python train.py --model="self-supervised image encoder" --qk_norm=false --shared_expert=false --eps=1e-08 --cautious_weight_decay=true
Rows from block 4, named by matrix and row number. Rows with one number belong to one attention dimension. Each number is 200 + 20 x the weight over its row's rms, rounded and kept within 0 to 999. All counts start at 0. After the name is the row's rms in percent of the matrix's.
# q: window attention query, key and value (stacked) (model.blocks.4.attn.qkv.weight, 576x192, the q third), inputs 0-95
# k: window attention query, key and value (stacked) (model.blocks.4.attn.qkv.weight, 576x192, the k third), inputs 0-95
q.66,103,170,174,176,236,200,181,193,196,199,199,223,189,170,229,194,184,176,200,175,189,211,227,194,202,201,215,212,193,213,240,233,201,215,188,221,211,201,154,225,184,189,190,184,229,180,183,202,207,212,210,215,154,189,248,172,230,184,170,199,236,183,214,199,218,217,169,199,228,167,174,203,190,186,192,221,200,195,183,213,213,229,183,202,219,231,233,178,185,180,189,236,196,152,197,204,202
k.66,104,190,226,186,180,183,193,186,189,225,227,177,222,222,206,202,177,202,187,155,228,226,213,215,199,183,177,177,230,189,207,175,197,210,218,180,183,215,165,204,170,204,228,173,184,201,225,148,179,218,193,196,170,191,207,173,222,190,190,215,168,224,223,198,203,204,186,205,212,219,197,158,201,212,228,222,195,223,188,204,210,165,190,209,168,195,209,175,206,198,175,158,212,222,217,188,178
q.67,090,213,220,224,190,161,191,203,189,243,238,234,191,204,216,205,208,235,209,251,198,206,188,206,197,159,244,191,206,201,196,206,225,207,214,187,189,215,198,207,199,229,255,212,211,184,240,166,177,209,175,209,234,205,184,176,228,214,211,176,172,222,188,191,182,201,187,190,189,149,204,180,164,187,205,203,233,172,185,197,211,185,198,180,185,194,204,183,212,205,202,175,224,187,193,187,202
k.67,089,175,181,199,182,188,228,187,185,170,194,257,190,195,225,204,222,191,190,192,205,212,184,216,203,216,190,181,248,221,180,164,182,178,194,182,201,189,225,204,204,253,190,185,191,223,180,207,229,199,193,225,210,176,216,209,178,198,195,196,219,180,187,199,186,205,216,195,193,193,209,189,191,173,198,204,227,188,213,168,199,205,207,199,213,208,228,189,214,202,166,221,170,166,210,206,178
q.68,096,196,177,194,148,180,233,197,196,204,194,216,177,202,235,200,170,199,203,189,185,195,190,184,235,188,187,217,206,195,192,208,223,200,221,212,183,183,184,208,186,200,216,169,180,200,208,214,239,183,271,196,193,181,206,176,198,183,199,194,184,222,197,189,239,207,190,197,239,258,217,193,231,209,183,212,250,199,199,207,213,204,230,219,189,216,182,163,220,174,200,194,200,224,220,194,192
k.68,099,174,196,221,210,182,207,218,188,190,212,221,186,224,193,206,211,216,205,218,183,197,211,217,206,180,214,205,202,212,165,197,180,222,238,220,220,168,144,184,224,221,208,168,195,165,209,199,227,227,240,213,196,210,186,196,142,195,183,210,219,178,216,216,217,182,200,189,190,165,180,151,199,232,208,199,229,219,188,165,201,204,219,194,192,160,169,237,200,206,178,213,220,206,213,202,241
q.69,096,175,204,176,206,219,205,201,195,206,188,200,237,194,210,215,222,181,185,235,146,203,214,189,187,222,198,181,184,200,213,211,167,197,219,195,179,228,192,205,202,226,148,215,211,217,222,213,221,204,193,216,212,200,222,201,194,230,197,204,161,219,188,182,169,194,247,172,176,189,181,182,201,217,222,230,185,210,202,217,231,219,184,215,228,195,199,218,189,197,175,168,176,180,210,234,168
k.69,091,229,210,193,177,218,175,177,186,235,232,211,221,179,226,216,194,193,181,205,195,211,180,173,166,243,199,187,219,213,220,190,246,195,182,210,211,252,189,182,182,198,200,222,173,217,218,211,163,200,214,196,171,197,224,183,182,188,239,217,159,219,206,222,208,227,208,231,216,188,196,211,210,201,223,213,181,229,209,157,168,182,181,207,186,243,221,202,180,196,204,166,219,184,175,209,210
q.70,086,206,185,179,207,205,186,212,196,235,188,186,166,187,234,194,187,162,219,234,199,202,242,161,178,187,206,199,214,215,190,221,177,236,215,211,234,186,236,227,186,200,217,224,218,232,190,197,204,201,194,234,196,184,200,212,190,211,173,197,192,192,200,203,244,150,203,226,214,231,222,230,201,211,241,182,219,177,221,200,190,209,219,219,144,193,202,193,199,197,161,218,227,185,215,215,156
k.70,096,201,220,178,176,201,195,197,220,209,207,209,198,206,226,205,217,194,245,190,205,176,196,186,155,197,197,209,206,198,187,189,190,264,191,191,197,208,230,188,173,198,208,193,201,196,195,223,180,175,194,202,182,195,198,197,158,232,200,220,196,236,227,194,203,231,205,222,221,172,212,169,175,218,222,237,214,207,223,209,218,211,238,199,219,229,251,192,171,231,188,216,199,204,240,228,222
q.71,086,208,198,205,174,200,228,215,219,179,208,199,178,194,179,177,230,198,221,173,222,184,193,186,194,202,160,205,209,208,209,231,207,189,240,194,206,239,202,181,228,212,191,189,229,190,200,224,212,216,153,185,227,214,179,214,201,217,209,203,169,197,221,217,239,228,201,186,193,216,226,205,190,176,241,198,212,242,208,228,180,182,239,223,206,193,215,225,172,194,209,198,199,212,227,176,192
k.71,090,230,189,199,187,189,239,222,206,220,207,155,212,197,189,160,236,203,221,176,200,217,205,175,151,212,213,180,209,184,225,183,167,216,198,221,215,198,214,220,163,204,202,213,209,199,190,213,217,212,234,197,210,157,188,221,204,203,192,195,230,189,212,187,160,191,204,215,192,227,203,185,178,252,204,201,217,199,188,206,210,213,227,177,220,173,199,220,166,195,213,209,189,200,173,206,208
q.72,101,219,185,220,185,180,210,192,206,212,211,224,185,205,190,197,220,149,196,202,185,209,215,170,174,216,200,188,194,184,195,217,167,218,218,203,204,207,207,209,192,201,191,219,160,223,190,215,211,190,212,206,178,197,196,232,179,202,191,200,225,190,185,164,204,187,198,171,217,219,181,193,221,174,215,163,218,209,213,228,226,222,243,209,193,242,193,208,209,246,123,223,216,177,183,181,150
k.72,106,166,198,228,217,155,197,177,222,225,164,201,175,205,233,200,205,161,196,199,195,164,205,205,207,196,203,229,200,183,210,181,218,190,211,220,187,195,201,195,178,190,191,216,235,206,218,190,187,222,218,213,154,208,228,188,176,228,221,194,213,247,244,232,215,223,215,173,207,203,154,195,204,209,208,233,206,206,175,190,189,195,216,181,199,197,187,212,242,221,207,214,209,209,241,225,241
q.73,101,178,197,192,194,177,195,154,225,198,200,157,214,182,192,191,189,209,216,194,172,201,192,200,204,214,163,156,205,178,222,195,198,189,190,193,195,229,193,203,227,220,209,203,202,221,194,189,197,206,221,211,191,196,181,223,226,163,204,222,162,244,210,194,202,220,211,207,217,195,214,182,177,189,216,190,159,169,202,184,189,197,221,251,207,223,183,190,210,177,172,200,220,200,203,201,172
k.73,100,226,217,196,163,192,220,207,216,169,161,195,198,203,196,206,209,211,186,208,186,173,211,220,228,205,198,233,186,214,202,240,223,198,175,184,214,165,158,193,232,215,193,185,186,221,153,228,193,209,180,227,216,227,157,207,206,201,197,208,193,208,174,215,175,229,213,215,188,189,181,218,237,166,172,181,174,195,183,193,201,178,194,213,196,211,228,227,230,204,179,243,175,212,193,190,214
q.74,096,198,186,219,222,202,200,203,200,187,163,140,204,179,193,206,172,202,140,210,191,207,219,207,241,209,181,224,222,233,204,211,198,213,161,216,208,180,231,190,208,240,183,188,205,190,176,189,200,214,194,221,198,215,209,213,191,211,196,205,198,212,197,229,211,239,227,231,188,220,200,226,188,223,241,168,189,229,181,217,176,186,200,219,157,244,215,179,202,215,203,216,206,202,222,213,231
k.74,102,216,223,207,204,206,201,176,185,179,228,208,176,214,173,233,237,203,187,228,218,205,185,199,199,194,202,185,155,206,208,199,206,200,187,191,200,202,243,175,205,173,196,223,195,231,203,215,174,157,183,182,229,205,208,230,202,182,228,228,211,217,213,157,219,191,204,248,209,199,201,219,212,206,235,206,197,178,194,194,198,167,213,222,201,196,211,189,185,202,194,240,224,244,206,195,204
q.75,097,222,256,180,220,180,218,200,197,194,205,214,196,219,178,197,200,212,181,203,220,225,243,157,172,207,193,184,226,209,210,209,207,169,192,174,157,174,245,154,208,165,191,211,233,223,189,214,172,209,203,189,204,226,173,203,184,182,193,204,207,167,182,209,196,188,196,208,211,153,190,223,154,171,206,193,186,196,178,211,241,199,218,186,218,215,219,176,171,201,222,211,202,196,206,174,214
k.75,099,210,197,160,186,210,200,217,218,179,231,180,228,227,198,207,189,205,212,178,213,201,241,251,204,215,203,159,231,187,213,165,230,187,213,191,191,183,219,202,198,195,226,221,183,198,221,231,199,165,204,194,208,209,201,202,231,218,207,226,173,232,202,224,189,196,200,189,189,221,211,205,181,195,206,183,176,207,216,185,211,211,204,197,186,206,198,189,228,232,180,211,213,216,211,180,210
q.76,102,215,199,149,197,183,182,177,177,209,201,198,183,211,209,157,222,179,227,207,219,178,180,201,180,220,187,214,224,241,196,197,176,214,206,191,209,240,193,206,169,185,200,209,185,171,180,197,170,229,234,164,184,208,225,208,191,228,189,214,198,226,212,209,179,181,235,187,207,193,210,206,202,180,177,193,221,206,183,199,186,179,234,193,208,234,186,233,195,216,233,219,185,213,203,182,192
k.76,103,209,214,219,213,205,197,222,215,198,181,195,214,163,150,158,217,190,208,200,214,193,179,223,185,179,190,194,184,168,177,216,198,180,196,175,199,211,187,205,172,202,201,223,222,198,238,192,194,207,233,190,213,188,161,193,216,242,223,190,240,201,229,204,185,179,209,190,216,215,201,166,205,218,191,201,214,180,196,205,207,222,220,210,188,176,222,225,193,183,219,173,234,178,220,176,226
q.77,087,182,216,223,199,165,229,200,170,213,207,187,236,175,204,236,193,204,193,180,201,180,177,165,209,212,194,211,211,212,215,206,152,162,208,216,177,205,205,182,168,200,184,212,188,177,196,237,207,226,226,195,189,153,203,218,160,210,193,182,188,190,164,224,189,196,190,199,211,187,212,204,232,205,163,160,228,199,196,202,213,194,197,186,206,216,216,183,192,225,200,241,210,179,211,192,229
k.77,085,185,226,216,208,177,186,243,201,207,226,223,161,167,244,223,166,207,159,188,230,208,212,199,231,185,199,207,187,197,171,197,212,199,193,173,209,181,196,236,196,193,204,227,185,206,201,171,206,149,198,152,209,222,223,196,185,237,188,192,216,209,217,200,209,193,181,196,246,181,209,193,206,177,196,226,201,202,213,228,217,195,243,208,188,198,190,201,187,219,208,209,229,203,206,205,187
q.78,105,227,203,194,226,191,190,185,147,231,226,222,172,223,216,189,156,186,217,207,193,212,214,201,228,188,176,215,223,197,213,238,189,180,211,215,175,183,201,184,212,201,181,177,199,205,231,216,180,172,203,178,207,204,220,183,210,204,161,169,212,207,201,220,202,218,231,178,181,199,171,223,190,191,203,167,220,203,197,184,214,221,211,165,212,186,188,206,194,199,201,240,183,210,225,180,263
k.78,098,191,157,193,230,197,230,223,220,175,247,226,222,189,182,200,197,204,168,175,216,225,217,208,217,173,210,195,219,158,196,174,199,183,221,198,197,201,206,201,185,214,199,215,211,187,244,186,249,206,215,213,195,186,189,168,194,208,172,255,197,151,195,209,227,209,184,194,221,231,213,174,190,212,207,158,205,207,216,221,179,223,222,189,202,190,172,223,195,182,183,181,223,168,205,182,211
q.79,100,208,213,244,204,203,188,209,206,194,204,193,213,234,196,186,206,176,171,202,229,255,164,173,171,206,205,181,191,185,208,172,204,210,199,195,232,184,220,177,210,238,192,239,183,215,174,204,209,205,188,210,212,212,237,215,195,225,200,195,158,226,193,214,194,228,213,200,202,218,173,200,187,215,211,226,204,221,191,192,222,239,179,201,192,224,208,171,210,232,174,182,189,182,179,211,194
k.79,102,187,222,215,208,192,151,179,233,213,149,197,205,185,176,216,220,180,190,229,202,172,200,218,199,201,188,188,185,219,201,196,187,200,202,192,181,184,219,175,158,208,199,202,185,225,180,195,210,256,204,220,191,199,235,204,197,188,230,199,210,219,204,170,204,222,235,180,199,211,191,225,155,202,207,240,201,204,196,190,222,186,196,190,183,193,229,176,190,194,214,172,184,154,206,175,251
q.80,100,174,222,191,217,219,178,197,177,211,166,155,190,180,200,197,181,188,171,203,201,165,215,191,227,208,187,170,204,203,202,189,196,177,188,186,185,186,196,206,213,173,204,211,169,198,219,192,151,220,207,202,155,165,206,226,169,193,225,229,188,221,204,217,225,201,213,226,234,198,224,197,204,201,201,212,192,176,193,197,175,202,193,185,154,191,186,182,188,189,222,175,197,193,171,185,193
k.80,095,206,206,179,178,202,195,174,240,205,198,200,204,177,167,197,208,193,209,216,209,188,208,219,187,221,192,175,160,195,186,222,213,199,177,180,213,194,153,191,179,210,186,190,207,191,189,193,172,175,167,208,203,237,145,215,221,206,204,209,216,203,214,217,183,193,212,202,146,198,195,175,216,194,196,229,216,213,222,237,203,216,235,198,218,182,184,192,191,197,190,190,214,161,196,226,183
q.81,101,184,178,191,192,176,210,183,178,224,168,202,177,228,192,224,215,193,239,224,185,168,204,179,231,176,227,215,216,217,198,191,170,213,167,208,203,212,188,204,230,210,167,226,189,173,227,242,201,187,192,211,187,179,168,158,161,205,207,205,185,200,179,191,213,208,186,181,198,243,189,205,232,173,172,206,219,206,220,190,207,218,237,170,190,211,191,191,205,212,191,218,185,209,202,228,171
k.81,098,200,193,211,225,196,165,186,236,206,226,166,200,215,185,189,173,204,196,203,194,226,177,180,199,179,229,170,200,162,182,178,215,214,204,226,178,224,177,218,216,203,226,186,205,178,200,225,196,157,202,180,178,222,202,198,187,229,213,135,181,224,226,205,203,237,188,185,196,197,175,201,212,196,187,163,248,210,197,203,211,196,200,227,179,183,213,212,215,197,181,180,233,219,202,214,185
q.82,099,191,184,220,198,207,187,184,191,194,199,224,166,196,178,198,194,167,193,189,171,188,222,158,204,213,183,218,251,195,201,202,199,189,198,184,199,217,224,228,197,220,216,223,200,199,220,199,203,236,200,215,208,199,215,183,194,207,218,232,190,207,174,181,180,183,206,198,201,229,202,204,199,210,180,195,248,197,171,185,219,195,201,194,176,224,187,191,221,154,193,208,201,234,218,222,189
k.82,100,249,201,215,238,203,175,214,201,207,168,219,206,190,220,212,214,221,197,202,179,175,203,192,236,196,216,198,208,196,196,217,213,254,233,174,237,247,160,221,207,202,230,213,192,204,203,241,261,244,188,220,203,233,221,192,163,207,184,207,186,177,226,196,226,224,193,214,170,183,183,191,225,175,180,203,203,177,197,192,219,194,208,220,204,196,165,178,242,212,202,227,199,180,215,199,167
q.83,090,210,167,235,220,190,230,178,237,180,197,185,215,193,198,178,173,223,166,188,196,192,204,197,190,188,205,217,209,188,215,212,217,214,232,186,194,197,196,168,172,221,222,211,244,191,204,216,173,202,191,209,156,202,162,189,173,180,210,211,185,217,183,199,208,229,247,167,189,220,211,196,176,211,221,202,220,228,184,182,208,221,190,239,212,182,212,199,203,177,180,220,271,200,176,168,231
k.83,093,197,200,227,187,134,196,178,208,180,210,207,203,177,181,191,238,212,208,217,191,166,196,227,253,225,174,212,152,185,228,211,195,209,190,184,178,186,209,187,173,226,173,174,190,177,209,192,197,216,192,192,209,199,203,213,217,212,193,229,187,177,219,195,212,211,210,204,176,231,182,213,203,196,202,175,184,229,159,197,206,179,172,169,184,187,212,200,216,203,195,185,210,190,170,167,200
q.84,102,238,232,185,227,191,185,201,215,182,195,197,226,219,187,155,200,225,218,173,175,216,216,191,203,201,213,216,215,228,190,187,185,188,194,226,189,168,194,209,203,188,239,216,195,192,188,205,171,204,164,206,178,215,212,176,201,146,179,177,206,189,227,188,191,195,209,176,209,151,231,205,198,198,221,225,212,244,190,193,226,185,220,189,190,212,200,174,177,221,193,231,202,227,220,182,211
k.84,104,156,195,192,172,192,209,176,165,168,200,193,232,211,205,203,213,185,163,194,199,203,191,199,226,202,186,186,179,156,213,209,210,208,167,176,221,227,189,210,210,206,193,160,165,194,202,216,212,194,183,206,189,212,190,219,209,180,203,202,160,189,200,191,203,198,200,211,163,197,247,210,227,184,176,205,174,193,222,223,204,190,194,233,184,232,198,166,192,195,194,215,199,207,205,212,229
q.85,102,204,192,205,193,213,191,216,195,225,204,196,172,217,246,206,209,220,224,217,240,180,166,201,233,209,220,208,184,218,171,170,226,225,229,202,187,215,203,212,182,193,210,194,196,192,193,182,220,184,200,179,183,183,224,152,213,198,201,180,170,222,223,195,194,208,198,228,223,208,226,189,187,202,187,215,217,196,229,201,172,179,217,225,194,156,196,191,208,197,225,182,204,202,210,216,178
k.85,104,221,193,205,197,184,208,191,171,226,216,188,216,172,165,205,176,221,174,201,177,204,166,229,196,208,182,192,184,185,176,179,208,186,190,212,204,213,191,209,224,192,186,164,177,217,185,196,164,204,181,223,187,148,199,169,219,199,191,183,192,164,201,172,187,208,202,199,204,225,206,194,159,203,227,206,218,184,188,226,194,209,184,162,200,210,186,188,195,166,169,218,169,222,212,194,173
q.86,106,241,210,263,219,203,200,160,201,229,224,209,201,180,162,209,177,174,242,169,212,200,213,180,199,229,189,219,190,187,148,217,203,185,202,224,215,192,200,201,224,187,203,187,226,186,198,236,231,206,201,195,202,199,204,185,212,202,261,199,189,218,232,211,210,221,212,175,178,208,199,197,196,196,188,198,197,215,194,226,241,211,203,176,175,192,216,188,191,187,186,245,219,200,205,230,171
k.86,107,215,220,181,179,172,154,210,226,171,196,207,185,222,228,188,164,217,208,176,225,191,203,177,186,196,229,169,196,177,206,184,195,184,200,237,176,180,149,223,194,201,221,204,199,208,193,208,228,200,237,187,203,240,204,185,225,190,157,209,191,218,214,198,212,230,188,210,172,206,199,240,167,183,190,185,205,197,209,204,211,186,203,211,209,177,200,184,211,188,203,213,179,186,179,214,177
q.87,111,226,214,240,207,160,246,202,209,238,194,206,202,182,200,246,213,207,238,196,216,205,240,151,217,169,195,181,199,169,225,230,185,155,217,201,177,189,197,192,195,175,188,211,217,209,187,221,201,191,165,197,214,182,164,200,198,211,185,203,174,187,202,202,200,220,210,174,199,202,207,213,162,211,211,205,170,199,175,218,192,215,213,215,186,188,208,187,177,199,194,202,202,199,223,205,182
k.87,106,156,196,181,203,168,209,186,219,197,207,201,202,209,226,179,187,197,192,180,201,200,225,231,190,219,214,169,205,214,218,152,213,196,194,222,208,187,208,215,203,193,204,221,210,171,233,223,229,190,252,216,228,226,225,179,204,190,182,194,193,226,213,219,221,171,247,194,182,223,213,203,190,195,177,231,181,243,170,196,194,213,181,177,202,190,223,180,209,229,173,224,207,197,205,206,185
q.88,098,235,225,200,152,175,216,188,211,191,238,215,201,213,178,217,193,214,202,226,176,204,176,221,234,172,197,210,265,198,224,214,197,200,194,177,197,240,215,210,184,210,189,198,187,198,231,204,181,214,208,205,221,172,200,214,184,166,208,219,240,212,148,208,184,207,196,175,214,213,200,229,206,210,206,221,206,209,150,170,185,196,223,208,194,240,195,175,203,227,186,233,176,206,169,174,200
k.88,102,188,187,203,224,178,231,206,214,201,174,242,217,214,212,186,241,198,234,229,217,203,177,229,248,183,193,207,212,211,170,182,202,216,179,201,202,190,168,191,198,208,219,213,204,177,188,190,197,184,198,192,239,197,189,185,218,197,226,195,215,194,214,242,169,214,207,156,171,184,192,217,264,193,183,190,194,224,180,168,199,206,213,205,171,188,208,211,213,223,176,208,226,182,204,206,233
q.89,105,193,199,174,183,186,206,178,226,196,200,191,233,177,229,163,193,233,197,192,166,201,180,195,172,241,177,225,230,217,206,230,240,198,224,194,211,203,211,214,215,212,217,194,190,181,204,202,196,205,210,213,243,200,187,220,183,198,171,215,197,213,181,203,198,181,248,159,208,194,208,159,189,174,205,183,225,210,174,167,203,188,182,219,189,205,248,187,188,198,226,206,201,205,179,185,239
k.89,104,218,187,168,174,185,207,193,175,197,215,213,228,189,195,194,223,211,205,208,196,196,182,211,242,195,175,179,189,194,187,222,177,219,185,161,181,182,211,218,190,203,214,186,212,225,236,218,213,199,170,197,199,187,217,190,242,223,201,191,221,154,232,203,170,186,201,201,218,194,219,215,160,175,209,176,206,246,199,195,207,183,214,223,209,202,215,200,172,216,186,214,174,137,186,189,212
q.90,096,195,211,173,195,199,182,238,179,189,189,209,225,176,191,174,174,195,181,187,195,240,194,200,214,219,223,213,207,230,209,179,223,170,200,205,185,194,203,208,156,192,204,191,194,196,195,183,185,208,194,174,196,206,250,189,201,210,196,186,192,205,220,207,190,175,228,190,216,182,161,159,184,212,209,233,215,220,192,218,206,204,201,189,163,243,151,219,172,193,209,179,198,187,239,190,174
k.90,105,248,215,244,159,201,212,203,192,215,212,185,168,197,208,218,223,179,194,205,196,224,208,204,209,176,208,184,199,197,169,191,185,188,192,140,181,200,165,194,185,176,149,183,208,180,198,204,216,214,196,184,199,196,222,210,200,160,194,218,245,172,207,227,167,165,184,227,177,229,223,187,169,217,209,204,166,218,232,241,198,213,205,198,200,203,194,182,190,172,211,186,221,183,200,205,184
q.91,083,181,185,231,186,207,232,229,180,188,210,194,169,179,178,169,195,190,203,190,209,176,225,187,218,205,227,169,240,205,216,212,194,191,215,221,218,174,213,197,215,199,156,187,162,204,208,175,210,178,175,185,186,182,217,249,157,190,187,215,184,220,152,217,181,197,211,177,198,179,186,187,216,210,177,203,209,214,220,179,218,186,233,186,198,170,215,202,191,226,207,218,195,215,187,208,204
k.91,087,172,232,204,194,179,211,197,177,215,196,200,192,187,201,239,197,212,199,174,186,232,186,199,192,195,231,202,189,216,189,225,224,218,206,178,205,176,193,207,192,164,193,224,205,241,190,187,182,179,203,168,171,186,226,172,247,232,204,192,230,246,215,176,214,268,210,174,213,217,202,208,203,199,224,212,213,230,214,228,191,186,173,183,200,202,210,197,165,225,213,237,192,218,212,197,189
q.92,096,215,177,202,178,194,234,210,167,221,201,234,228,178,200,242,191,203,210,204,181,176,231,200,201,161,180,197,192,178,177,185,167,186,176,207,207,221,202,209,192,206,192,200,176,206,173,192,196,182,226,189,203,182,206,196,199,232,196,183,202,219,206,200,194,174,215,197,156,209,196,194,176,212,153,211,216,204,228,221,192,232,213,189,214,204,212,207,177,214,197,172,226,198,209,216,127
k.92,099,204,223,201,210,166,174,193,226,225,235,225,213,196,135,194,198,187,190,217,208,189,204,225,206,205,184,207,185,217,220,179,234,141,189,220,181,224,172,188,209,180,215,198,227,226,221,213,200,201,197,209,194,193,221,205,205,195,192,201,227,213,247,220,189,195,213,200,192,194,196,186,207,188,190,225,206,188,190,200,192,211,200,182,233,164,191,216,179,225,216,192,200,181,208,199,184
q.93,094,233,267,217,210,159,216,176,178,190,212,188,193,209,173,178,187,236,205,203,205,183,202,200,196,191,218,204,218,209,196,224,186,203,199,203,182,205,192,196,197,176,226,196,177,215,183,185,159,188,205,199,172,182,234,200,203,224,215,179,236,196,248,211,213,186,208,166,212,193,177,233,220,197,229,221,167,201,198,218,207,230,228,199,204,250,209,192,218,218,201,204,171,194,217,188,179
k.93,091,182,215,206,242,149,213,183,199,165,221,199,239,238,213,166,215,200,218,202,256,164,191,211,194,223,217,203,228,189,206,185,185,172,214,158,177,175,184,185,206,170,224,214,208,211,203,152,193,177,230,204,168,194,173,187,218,216,243,189,200,187,196,198,173,203,208,190,208,205,221,194,186,185,201,220,198,195,199,214,191,207,203,213,211,206,199,220,212,184,227,206,209,187,189,189,191
q.94,101,240,178,164,236,189,209,147,203,212,223,194,193,197,209,190,202,235,231,220,222,177,252,221,224,216,202,210,166,192,233,185,203,174,207,206,193,202,169,216,201,203,185,172,174,167,221,173,161,189,205,183,197,186,187,167,200,215,214,208,239,200,199,194,185,195,229,196,181,205,188,224,211,192,169,187,201,204,220,192,175,189,176,168,215,163,211,209,175,196,209,229,184,223,211,182,230
k.94,096,139,177,167,212,190,193,218,195,221,211,222,215,188,231,185,176,232,216,200,218,210,201,228,160,219,208,234,180,199,224,229,185,185,238,187,167,236,210,161,214,189,184,214,194,217,251,169,218,218,184,219,181,193,196,204,217,185,157,190,190,195,211,171,182,222,210,187,224,217,228,166,179,207,180,177,175,203,221,208,215,210,186,186,228,193,200,210,185,180,188,226,203,174,215,176,196
q.95,097,210,229,180,221,206,225,158,218,166,151,194,193,185,176,218,194,191,213,201,193,224,223,231,216,202,205,179,201,186,194,228,207,189,205,208,197,190,193,175,207,196,201,203,202,207,175,184,202,232,187,204,179,171,211,167,181,190,234,221,232,207,181,212,178,177,185,216,213,209,175,209,218,192,211,210,198,179,232,187,161,183,230,171,199,197,198,230,189,148,216,168,181,177,246,211,179
k.95,098,176,206,191,197,206,188,243,195,234,200,211,220,197,205,206,181,197,220,180,178,196,208,200,175,215,220,208,180,234,180,254,189,210,188,208,253,176,201,145,193,226,203,198,190,207,204,237,213,204,196,214,186,197,175,183,179,176,188,208,201,205,202,203,190,197,185,213,214,200,243,216,191,221,173,236,167,214,199,231,189,188,186,202,236,182,192,192,190,216,221,213,209,212,164,244,213
q.96,100,198,197,186,235,193,228,190,182,182,226,175,178,194,200,211,193,176,203,189,232,189,218,190,223,160,190,213,190,209,159,202,184,168,194,197,215,193,189,196,210,189,196,209,213,201,162,233,186,206,201,184,188,195,139,192,204,217,199,177,176,202,203,204,221,227,179,179,183,173,199,198,213,216,187,188,185,185,174,209,220,216,187,213,183,179,170,161,189,210,196,191,213,261,188,205,197
k.96,098,202,223,175,184,191,230,184,163,174,160,164,177,190,151,235,201,164,202,198,214,165,225,212,218,198,178,140,177,213,191,186,219,184,199,189,172,193,209,208,227,206,201,200,231,186,180,208,148,207,227,219,200,198,175,214,226,201,236,188,194,195,200,182,184,212,174,207,176,193,210,202,203,178,190,160,192,203,172,218,208,160,218,240,202,195,208,176,233,219,189,199,221,224,210,200,201
q.97,094,208,215,212,259,219,192,183,191,169,177,190,187,245,198,230,196,196,195,206,199,179,235,199,205,178,200,200,176,184,189,189,183,209,157,188,213,191,189,229,200,209,214,192,174,216,182,193,189,195,206,210,186,234,194,188,176,203,212,180,204,224,186,204,218,251,218,202,223,227,226,223,228,186,214,194,221,178,197,223,199,203,193,212,195,180,185,216,209,215,227,213,199,178,203,236,168
k.97,095,219,224,206,198,178,182,225,205,228,166,162,234,208,185,239,165,225,175,170,185,198,232,202,208,204,194,216,200,223,193,225,230,178,165,182,181,204,221,175,203,222,172,186,206,187,185,211,161,210,206,187,202,194,178,187,207,218,236,198,173,200,204,192,180,191,151,176,193,164,190,202,203,209,204,188,193,225,209,180,183,194,188,251,225,226,198,233,213,217,197,209,180,181,188,210,192
q.98,093,178,195,204,183,203,209,168,203,233,228,217,208,216,228,188,224,234,185,173,187,189,220,209,218,205,188,212,197,183,200,187,209,192,172,192,193,206,212,164,216,230,240,202,199,234,206,172,195,220,219,198,204,249,235,198,204,256,189,160,197,229,198,214,215,187,205,210,192,261,196,217,199,231,218,220,157,196,191,226,219,201,185,211,185,215,193,177,186,210,193,171,188,195,156,205,187
k.98,093,214,220,237,177,231,173,174,192,172,211,191,206,204,179,225,189,184,162,207,179,193,163,202,232,190,203,197,200,205,203,187,198,212,213,200,213,210,187,186,188,173,181,239,167,211,228,186,204,222,198,220,207,215,188,173,217,177,202,207,170,175,216,209,181,199,182,184,208,215,173,197,145,175,180,202,201,199,202,173,201,191,181,225,176,235,199,210,192,198,193,172,239,237,205,195,185
q.99,097,193,193,178,183,196,259,178,201,230,197,188,214,217,172,208,199,209,206,192,212,183,204,211,186,167,213,214,190,183,229,226,210,166,177,206,233,183,238,200,200,172,204,192,205,192,224,173,215,216,159,181,206,221,205,227,219,196,198,214,186,214,194,193,210,155,230,188,184,167,227,204,211,200,153,196,195,177,194,184,184,224,199,197,223,172,193,173,236,199,180,202,187,193,180,162,218
k.99,084,210,238,161,215,217,203,200,240,147,175,167,155,182,205,204,221,208,182,190,246,216,190,165,227,191,193,197,218,232,209,185,207,211,203,192,211,215,180,221,185,223,203,227,222,173,166,179,216,231,172,205,186,155,173,216,240,202,157,164,182,198,222,204,210,221,227,168,202,210,257,208,177,165,183,188,222,185,193,212,225,192,199,210,216,209,218,185,203,213,244,187,193,199,200,184,183
q.100,100,214,247,190,157,193,203,223,177,183,178,196,185,206,209,215,213,174,222,189,192,213,183,235,197,196,213,193,201,187,196,206,200,194,185,204,221,174,203,200,200,206,213,190,220,192,220,181,140,205,236,172,181,187,217,180,206,188,189,198,187,225,194,176,197,197,182,196,192,205,225,194,214,215,178,202,181,197,168,207,196,217,177,189,221,208,169,175,165,183,184,185,235,210,209,185,204
k.100,097,183,241,159,189,190,211,243,172,213,206,174,217,168,217,180,222,207,211,199,197,210,217,190,194,196,194,203,187,208,197,197,195,178,173,191,188,214,171,178,192,170,222,208,180,199,236,197,164,160,243,180,209,198,242,192,224,197,217,177,176,188,196,188,176,220,229,201,203,215,251,213,213,186,191,246,153,200,193,181,181,160,168,202,218,203,193,157,201,203,211,231,222,206,228,199,238
q.101,101,249,190,205,190,178,191,208,167,256,217,189,208,199,207,200,164,200,211,202,225,193,215,225,185,217,215,205,198,228,224,213,187,211,165,195,204,168,227,186,191,266,209,228,190,176,210,179,209,171,213,201,211,144,207,184,202,205,171,219,198,176,169,184,230,172,194,176,203,224,210,215,208,199,178,215,193,218,180,208,205,203,227,164,186,203,153,206,177,170,189,209,208,203,183,178,210
k.101,100,204,202,178,234,194,215,226,192,218,191,203,193,187,202,239,158,218,229,199,213,193,190,238,195,200,200,212,189,190,251,207,235,184,242,154,221,230,165,221,230,229,213,206,176,203,203,198,194,178,217,172,194,163,192,193,174,238,181,206,223,197,189,197,196,211,209,177,232,229,222,216,187,202,196,227,193,227,197,172,200,175,213,184,227,182,164,181,178,202,192,189,166,218,190,189,204